config.yaml
mlp_ratio: 6
parallel_block: false
momentum: 0.95
orthogonalizer: "newton_schulz_5"
magnitude_pruning: 0.7
batch_size: 256
warmup_steps: 370
adamw_weight_decay_other_params: 0.01
Rows from block 6 of a small multi-label image tagger, named by matrix and row number. Rows with one number belong to one neuron. Each number is 128 + 32 x the weight over its row's rms, rounded and kept within 0 to 255. All counts start at 0. After the name is the row's rms in percent of the matrix's.
After each neuron's rows are labels from the 100 images, of 14848, where the neuron reaches its highest value: "patch colour" is the nearest of a few named colours to the mean colour under the peak. Only what is clearly more common there than usual is listed. The data: procedural textures in two colours, tilted and lit.
# fc1: MLP up (model.blocks.6.mlp.fc1.weight, 2304x384), inputs 165-219
# fc2: MLP down (model.blocks.6.mlp.fc2.weight, 384x2304, transposed), outputs 165-219

fc1.283 078 [135 128 128  80 128 128 128 128 128 230 128  88 215 128 128 128  37 128  40 128 128 128 128 215 138 128 180  82 128 204 128 128 128 128 128 128 128 128  61 128 128 128 128 128 128 128 128 128 128 128 155 127 177 128 128]
fc2.283 083 [128 128  81 199 128 128 137 128 128 155 163 128 128 128 128 128 194 196 231 128 128 128 128  83 128 128 128 128 128 169 128 128 197 128 128 110  48 128 217 128 128 161 128 128 128 128 128 128 128 128 128 128 128 196  67]
patch colour: pink; purple

fc1.501 088 [146 128 136 128 128 128 128 128 128 128 141 128 128 139 128 128 128 128 103 168 128 128 128 128 128 128 128 181 128 128 128 128 128  64 128 128 128 128 128 128 255 128 128 128  82  12 128 128 128 241 128 128 128 128 128]
fc2.501 089 [128 128 128 128 128 116 128 128 159 128 128 128 175 139 128 128 128 128 128 177 128 128 128 128  68 128 203  53  43  74 186 128  83  96  90 128  59 128 230 208 128 128 128 128 202 128 128  95 128  71 128 133 128  66 155]
patch colour: blue

fc1.344 116 [128 128 128 183 128 180 128 159 128 128 128 128 128 128 240 128 128 128 205 128 128 191 128 128 128 128 128 128 128 128 128 128 128 128 128 128 133 197 128 128 181 128 150 128  45 128 128 128 128 128 180  85  39 144  40]
fc2.344 127 [ 90 128 162 134 174 128 128 128  95  60 169 128 128 205 128 102 128 128 187  88 151 128  99 128 128 128 128 128 128 128 128 156 128 156 128 128  88 128 128  97 128 128 128 128 136 193 128 128 189 128 128 128 128 184 128]
patch colour: green

fc1.695 099 [128 128 128 128  86 128 128 128 128 128 173 128 128 169 128 128 128 128 128 128 128 128 128 128 128 211 174 128 128 128 128 128 128 128 128 119 128  37 128 108 144 128 128 128  87 102 128 128 128 128 128 128 128 154 128]
fc2.695 095 [128 128 128 133 207 128 128 128 128 146 128 128 128 128 128 128 128 128 128 161 128 128 128 128  82 128   5 128 128 128 128 128 128 172 128 128 128 155 128 128  95 128 128 128 128 128 128 128 128 128 128 128 128 128 128]
patch colour: grey

fc1.753 117 [128 128 128 128 128 128  87  88 128 128 128 111 128 128 160  78 166 128 128 128 128 128 128 128 178 128 128 167 119 128 128 128  49 128 128 128 128 128 128 144 207 128   0 188 128  21 128  94 128 128 112 128 128 128 118]
fc2.753 123 [165 128 128 128 128 128 128 193 208 128 128 128  98 128 128 155  51 160 128 128 128 121 128 119 149 128 128 128 128 128 128 101 128 128 170 128 104 128 128   0  91 128 183  97 128 158 128 128 128  47 144  84 128 128 158]
patch colour: grey

fc1.93 075 [128 128 143 128 128 128 128 128 128 128 128 128 128 102 128 128 128 128  62  13 128 128  72 128 104 128 105 128 128 128 128 128  41 128 128 128 128 128 141 128  76 128 128 128 128 128 128 128 128 128 128 128 128 157 128]
fc2.93 062 [128 128  86 128 128 128 128 128 128 238 128 128 128 162 128 128 128 128 128 128 128 128 128 163 238 128 151 128 210  68 117 128 128 128  15 128 128 128 128 128 128 128 128 128 128 128  80 128 128 128 128 210 116 128 128]
patch colour: brown

fc1.349 073 [167 128  10 128 128 173 128  87 128 128 128 128 128 214 128 128 128 128 128 151 128 128 128 128 128 212  73 175 128 128 128 128  92 128 128  89 128 128 247 215 178 128 128  52 128 128 128 128 128 128 128 128 128 194 205]
fc2.349 075 [ 41 128 128 128 128  64 128  84 128 128 128 128  67 128 128 128 128 128 128 128 128 128 128 128  77  90 128 128 128  72 128 128 128 155 128 119 128 128  54 128 128 128 128 128 128 128 128 128 128 128 128 128 131 128 128]
patch colour: green

fc1.142 106 [128 128 128 128 128 128 128 128  14 128 154 128  80 136 174 128 128 128 128 128 128 128  86 128 100 128 212 130 128   8 128 128  44  67  82 193 128 129 122 120  74 128 128 128 128 128 128  76 126 128 192 128 128 128 128]
fc2.142 110 [184 203 128 128 169   0 190 150 128 128 128  58 128  80 194  67 214 128 162  79 128 128 128 128 128 128  70 179 178 128 128 128 128 175  64 128 128 128 113 128 128  82 128  47 182  39 128  55 128 220  50  65 128 207 128]
patch colour: orange

fc1.174 092 [128 128 128  63 122 222 128 128  75 128 128 223 128 128 128 128 128 128  80 195 128 128 128 194 128 128 128  81 128 128 128  80 128 128 128 128 130 128  32 128 183 128 128 128 128 128 174 222 128 128 128 128 128  31 128]
fc2.174 092 [128 128 128 224 128 128 128 166 146  38 141 128 128 128 128 128 169 108 180 128 148 128 128 128 128 128 107 128 128 255 128 128 128 142 128  54 196 128 128 228 132 128 136 128 128 197 128 128 128  58   0 128 128 128 164]
patch colour: red

fc1.594 082 [128 128 128 128 128  54  70 128 143 128 128 154 128  72  52 128 128 155 128 128  68  68 128  64 128 128 128   8 128 128 193 128 109 124 155 128 128 128 199 128  43 201 128 128 154 128  74  91 131  77 128 128 128 128  22]
fc2.594 075 [ 65 128 128 128 128 128 136 128 128 128 128 128 128 203 160 128 128 128 128 128 128 128 128 128 217 128 128 128  67 128 128 128 128 128 128 128 128 128 128 128 128 128 128 128  86 128 129 128 128 128 128 165 128 128 128]
patch colour: brown

fc1.686 095 [128 128  86 128 128 128 128 128 128 183 128 128  53  93 128 128 128 128 128 128 128 128 128 128 128 128 147 128 128 128 128 128 128 128  77 128  82 128 128 128  98 128 128 128 128 128 128 128 128 128 101  65 128 128 128]
fc2.686 094 [128 128 128 128 128 128 128 167 128 128 128 128 128 128  66 128 128 146 128 128 128 128 128 128 128 128 128 128 128 128 182 177 128 128 215 101 200   0 190  50 128 100 128 128 128 128 128 128 128  54 194 128 128 128 133]
patch colour: brown

fc1.330 128 [128 128 152 236 128 128 174 128 128 133 121 128 128 122 128 128 128 128 128  68 128 128 124 132 128  97 128 198 128 128 154 128 128 128 128 139 128 128 128 207 128 142 163 128 191 128 128 128  28 128 128 128 128 113 128]
fc2.330 129 [128 128 100  68 128 128  83 128  95 155 128 128 128 128 128 128 128 128 116 198 128 128 128 128  78 164 128  37 128 128 128 128 128 128 128 128 128  96 128  45 128 128  47 128  62 128 128 120 217 128 150 128 128 128 158]
patch colour: blue

fc1.337 099 [128 128 128  78 128 128 128 128 128 128 128 128  89 128 128 128 128 128 128 128 128 128 151 128 128 128 128 128 128  38 128 128 128 128 197 128 184 128  73 128  73 128 128 128 128  90 128 128 128 128 212 128 160   0 128]
fc2.337 108 [128 142 128 128 128 240 128 128 166 128 172 128 128 128 128 128 193 128 179  91 128 176 128  55 149 201  67 128 124  78 150 128  57 172  49 128 128 128 128 128 103 128 128 128 128 128 128 128 128 128 128 128 128 128 183]
patch colour: orange

fc1.347 112 [128  49 159 128 128 128 128 128 240 173 128 128  83  82  93 201 128 128 128 128 138 128 128 190 192 117 185 128  69 112 128 225 128 128 128 128  72  91 129 128 110 128 128 148 128 138 128 128 128 128 150  80 128 128 165]
fc2.347 126 [128 226 161 128 128 152 128 128 176 128  78 128 128 128 128 129 199 128 128 128 193 140 128 128 128 128 141 190 207 128 128 128 128  82 128 128 128 128 128 152 128 128  82 128 128 128 115 191 128 138  62 160 128 175 171]
patch colour: grey

fc1.487 050 [187 128 128 128 128 204 128  37 242 128 128  53 179 128 128 128 162 128 128 209 128 128 128 128 128 255 128 191  36 128 128  80 128 128 128 128 128 128 128 128 128 128 128 128 128 128 128 128 128 128 128 128 128 128 128]
fc2.487 052 [128 128 126 168 128  93 128 128  60  64 128 225 128 128 128 128 128 128 128   0 128 128 128 128 128   9 128 128 212 128 128 128 128 128 157 128 128 121 128 128 128 128 128 128 128 177 128 128 128 128 128 128 128 169 128]
patch colour: green

fc1.356 097 [ 51  62 128 128 128 128 128 128 128 160  94 116 128 128  81 128 128 205  97 128 128 125 128  80 128 128 128 128 128 128 128 128 165 178  77 128 184 128 128 128 128 128 128 128  75 128 128  67 173 128 128  47 128 132 216]
fc2.356 088 [128 128 128  69 128 128 128 128 128 128 128 128 128 128 128 128 170 128 132 128 128 128 128 128 128 128 128 172 128 128 128 128 169 128 128 128 159 128 128 128 128 182 128 129 128 128 128 191  33 128 128 128 135 128 128]
patch colour: green

fc1.642 077 [128 128 128 128 128 128 128 128 128 128 128 128 128 128 248 128 128  92 128 128 128 128 128 128 128 128 128  62 128 128 128 171 128  71 128 128 128 128 126 128 128 128 128 128 128 128 128 128 162  36 128 128 209  98  82]
fc2.642 073 [128 128 128 128 128 128 128  80 128  65 149 128 128 128 128 128 128 128 128 128 128 128 128  39 128 128  88 250  63 128 128 128 128 128 128 128 155 128 128 192 128 205 128 128 128 128 128 128 116 213 142 165 128 128 182]
patch colour: brown

fc1.690 081 [128 133 128 128 128 128 128  74 154 128 212 128 128 149 128 128 128 128 128 143  94 128 255 239 128 128 128 128 160 128 128  49 128 128 128 128 128 128 128 128 128 128 128 128 211 128 128 128 128 128 128 128 128 128 130]
fc2.690 087 [130 128 128 128 128 128 128 208 128 128  85 128 107 128 173 128 128 128 128 128 128 128  26  91 128  59 128 128 128 128   8 128 128 128 128 128 128 128 128 128 128 128 128 128  30 175 128  70 128 128 128 128 128 128 128]
patch colour: purple

fc1.85 090 [176 189 209 128 128 128 128 128 128 128 128 128 128 128 128 255 155 128 128 128  66 128 128 128 128 128 128 128 128 128 128 128 128 128 128 128 128 128 128 128  23 128 128 128 255  35 128 128 128 128 195 128 128 128 131]
fc2.85 114 [200 128   9 102 151 109 158 174 166 128 105 128 128 128 169  12 128 128 128 128 154 128 128 128 176 128 180 128 106  63 128 118 128 128 128 128 128 199 187 128 128 128 128 128 128 128 145 128 116 128 128 128 128 128 128]
patch colour: black

fc1.423 085 [128 128 128  31 128 128 128 128 128 128 128 128 172  47  59 128  54 128  67 128 128 128 195 128 128  72 129 128 116 171  68 128 128 142 128 128 175 128  91 128 128 128 128 128  10 128 128 128 128 138 128  76 128 128 128]
fc2.423 089 [128 128  98 128 128  63 128 128 128 128 128  59 144 173 191 128 193  87 171  41 128 128 128 128 203 128   0 128 128 128  75 128 128 139 128 128 128 128  36  76  39 152 128 128 128 162 128 161 128 128 119 128 128 213 128]
patch colour: purple

fc1.277 096 [128 128 128 128 128 128 128 128 128 128 128 128 122 183 128 128 173 128 128 128 128 128 128 128 128  59   0 128 128 128  56 128 198 128 128 128 128 128  76 128 128 128  97 128 128 128 128 128 128 128 128 128 128 128 128]
fc2.277 105 [128 123 128 128 128 128 128 111 128  72 132 128 128  45 128 128 128 128 138 130 128 128 128 217 147 221 228 128 128 128 240 128 121 128 128 128 128 170 128 128 128 128 128 128 128 128 128 128 128 128  93 128 128 128 128]
patch colour: purple; red

fc1.704 135 [128 128 128 137 128 171 120 128  34 128 144 128 128 128 161 128 118 199 186 128 128 128 128 128 128 185 128 120 128 128 148 203 128 135 200 128 128 128 191 128 189 128 128 128 111 128 163 143 128  69 175 128  97 128 128]
fc2.704 125 [170 128 128  44 128  58  93 128 208  91 128 128 166 128  95 129 128 128 128 128 200 128 194 128 128  76 123 128 128 128 100 128 164 128 128 128 128 156 128  81 128  64  99 128 128 193 128 128 142 128 128 128 128 128 128]
patch colour: grey

fc1.575 047 [128 128 128 128 128 128 128 128  42 128 128 128 128 128 128 128  68 128 128 225 128 128 128 128  81 128 188 128 183 128 128 128 128 128 128 128 128 178 128 128  75 128 128 128 128  79 128 128 128  74 198 128 128 128  74]
fc2.575 049 [128 128 128 128 128 255 128 128 192 128 128 128 128 128 128 128 167 128 185 128 128 209 128 128 128 214 128 128  85 128 128 128 128 128 128 128 159 195 128 176 128 128 149 128 128 128 128 128 128 128 128 128 128 128 214]
patch colour: orange

fc1.421 037 [195 128 128 128 128 128 128 128 128 128 128 128 128 128 128 174 128 128  73 128 128 128 128 128  80 128 128 173 128 128 128 128 128 128 128 217 128 128 128  50 128 128  41 128 128 128 128 128 128 128 128  87 192 234 128]
fc2.421 036 [128 128 128 128  55  80 128 128 128 128 128 128 128 128  86  35 128 128 128 128 128 128 128 128 128 128 191 128 128 128 128 128 128  79 128 128 128 196 128 128 128 128 128  87 128  30 128 128 128 128  63 128 128 128 128]
patch colour: black

fc1.198 106 [148  99 128 128 128 200 128 128 128 128 128 103 143 118 128 128 128 128 210 128 128 128 128 128 111   0  14 128 118 175 163 180 128 128 148 182 128 128 206 128 128 116 135  82 128  40  90 128 128 128 128 128 128 128 128]
fc2.198 102 [128 128 212 128 204  61 128 128 128 128 128 128  94 128  76 128 128 128 128 144 128 193 128 128 128 255 245 128 128  89 128 109 128 128 128 128 128 128 128 128 143 167 128 128 128 194 128 134 128 128 128 128 128 128 128]
patch colour: grey

fc1.354 110 [154 128  99 128 128 128  45 128 206 128 128 128  74  62 128 128 128 150 128 128 128 128 128 128 128 128 128 128 128  56 128 128 128 128  49 200 128 128  76  37 119 139 177 111 128 128 128 128 128 128 128  83 128 150 178]
fc2.354 093 [128 128 174 128 128   0 128 128 128 128 128 128 128 157 128 128 128 128 128 107 128 123 209 128 128 128 128 128 173 128 141 128 128 128 198 147 128 128 189 128 128 128 128 128 128 128 128 128 128 124 128  91 128 128 128]
patch colour: grey

fc1.380 123 [128 128 128 103 128 128 128 128 149 128 128 128  94 128 120  22  43 108 159 145 128 128 161 139 128 128 128 128 184  93 128 128 128 107 128 128 128 128 128 128 194 128 128 128 128 164 128 128 128  96 115 128 154 128 128]
fc2.380 130 [138 128 117 128 128 142 128 128 128 128 128 128 128 128 128 224 203 128 128 128 128 128 128 128 128 128 128 168 121 128 128 128 128 128 128 128 128  95 128  52 128 128  63 128  68 124 128 128 167 128 128 128 128 128 202]
patch colour: brown

fc1.499 044 [157 128 128 128 128 128 128 128 128 128 128 128 128 128 128 189 128 128  82 128 128 128 128 128  33 128  80 219 128 200 128 128 128 128 128 128 128 128 128  79 128  67 154 128 128 128 128 128 128 128 128 128 128 222 128]
fc2.499 041 [151 128 128 128 128 128 128 128 128 128 128 128 128 128 128  26 128 128 128  35 128 128 193  14 128 128 128  78 128 158 139  13 128 159 128 128 128 128 128 128 128 128 128 128 128 128 128 128 128 128  45 128 128 128 128]
patch colour: green

fc1.543 080 [128 112 217 128 128 128 128 128 128 108 128 128 128 128 128 128 128 128 128 128 128 128 128 128 197 128 128 132  23 128 128 129 128 130 128 128 128  80 128 128 128 195  29 128 128 128 128 128 165 187 179 128 128 128  95]
fc2.543 085 [128 128  59 128 128 128 128 128 196 128 128 128 128 128 128 109 128 172  38 128  89 128 128 128 128 128 129 128 128 128  66 128 128 128 128 153 128 216 128  55 128 128 176 115 151 128  66 128  73  11 128 128 128 128 195]
patch colour: black

fc1.634 111 [128 128 112 128 128 255 128 128 128 128 153 128  77 128 128 174 199 128 128  81 178 128 128 128 128 178 138 128 128 128  98 128 128 128 128 126  78 128 128 128 167  37  88 190 128 128 128 128 167 128 128 128 128 128 128]
fc2.634 124 [128 165 128 128 128 128 128  71 128 128  91 162 128  39 128  88 128 105 128 128 128 128 218 170 128  87 128 128  81 128 127 128 128 128 128 156 149 128  48 128 128 128 107 128 128 128 128 128 128 128 128 128 128 128   9]
patch colour: brown

fc1.98 054 [128 128 128 128 225 128 128  57 128 128 128 128 228 128 128 128 128 128 128 128 128 128 128 128 128 128 128 128 128  23 128 128 128 128 121 128 191 128 135 128 128 124  80 128 128 128 128 128 128 128  99 128 128 128 128]
fc2.98 054 [128 128 108 128  18 185 128 128 128 128 128 128  22 171 128 128 128 128 130 128 128 128 128 128 128 128 128 128 128 128 205 176 128  98 128 128 128 128 128 128 128 128 128 128  95  59 128 100 128 128 162 128  68 128 128]
patch colour: pink

fc1.59 126 [128  88 128 128 128 128  93 105 160 135 179 128 127 128 128 128 128 128 128  91 123 128 128 128 128 128 116 202  89  74 128 128 128 128 128 121  50  94 149 128 128 128 128 128 128 128 128 128 128 114 128  83 128 128 128]
fc2.59 124 [128 128 179 128 128 150 188 128 184 188 128 128 128 128 128 198 128 128 128 128 128  86 128 128 128 128 128 128 128  79 128 128 128 128 175 136 151 128 210 128  43 155  90 128 128 128 128 128 109 128 128 128 128 128 128]
patch colour: grey; brown

fc1.681 044 [128 128 128  68 128 128 128 128 128 128 128 152  53 128 128 128 128 128 128 128 128 128 128 128  70 128 212 128 128  93  81 128 128 128 128 128 128 128 128  67  88 128 128 128 128 128  58 128 128 128 180 128 128  19  83]
fc2.681 043 [ 77 128 164 170 183 255 128 128 128 128 128 128 128 128 128 128 128 128 188 128 128 128  76 128 128 173  68 128 128 128 128 128  42 128 128 128 128 253 128 128 128 128 128 128 128 128 128 128 207 128  54 128 128 128 128]
patch colour: orange

fc1.568 108 [198 128 189 128 128 128 128 128  65  87 128 144  80 171 128 128 128 254 109 128 159 184 128 124 128 128 128 128 128 128 128 128 128 151 104  90 128 128 128  16 191 128 189 128  94 128  82 137 128 207 128 185  81 128 128]
fc2.568 114 [ 25 128 128 128 128 128 128 128 128  84 128 128 182 128 128 128 128   0 128 128  26 128 128 161 182 128 140 128 128 128 128 128 128 107 128 172 128 128 128 128  47 128 128 128 128  97 152 128 128  57 128  78 125  78 128]
patch colour: red

fc1.762 113 [128  60  20 128 128 128 128 128 133 128 128 128 128 128 128 128 128 128  57 128  29 128 128 173 128 128 128  71  95 128 148 164 128 128 128 128 128  57 128   9 187   2 128 128 128 128 128 128 128 128 131 128 128 128  79]
fc2.762 114 [128 192 214 181 128 128 128  80 128 128 128 128 128 128 128 128 128 128 204 128 187 128 128 128 128 128 128 128 128  82 128 111 194 128 128 128 128 184 128 217  95 255 128 128 128 128 128 128 128 128 128 128 128 128 128]
patch colour: brown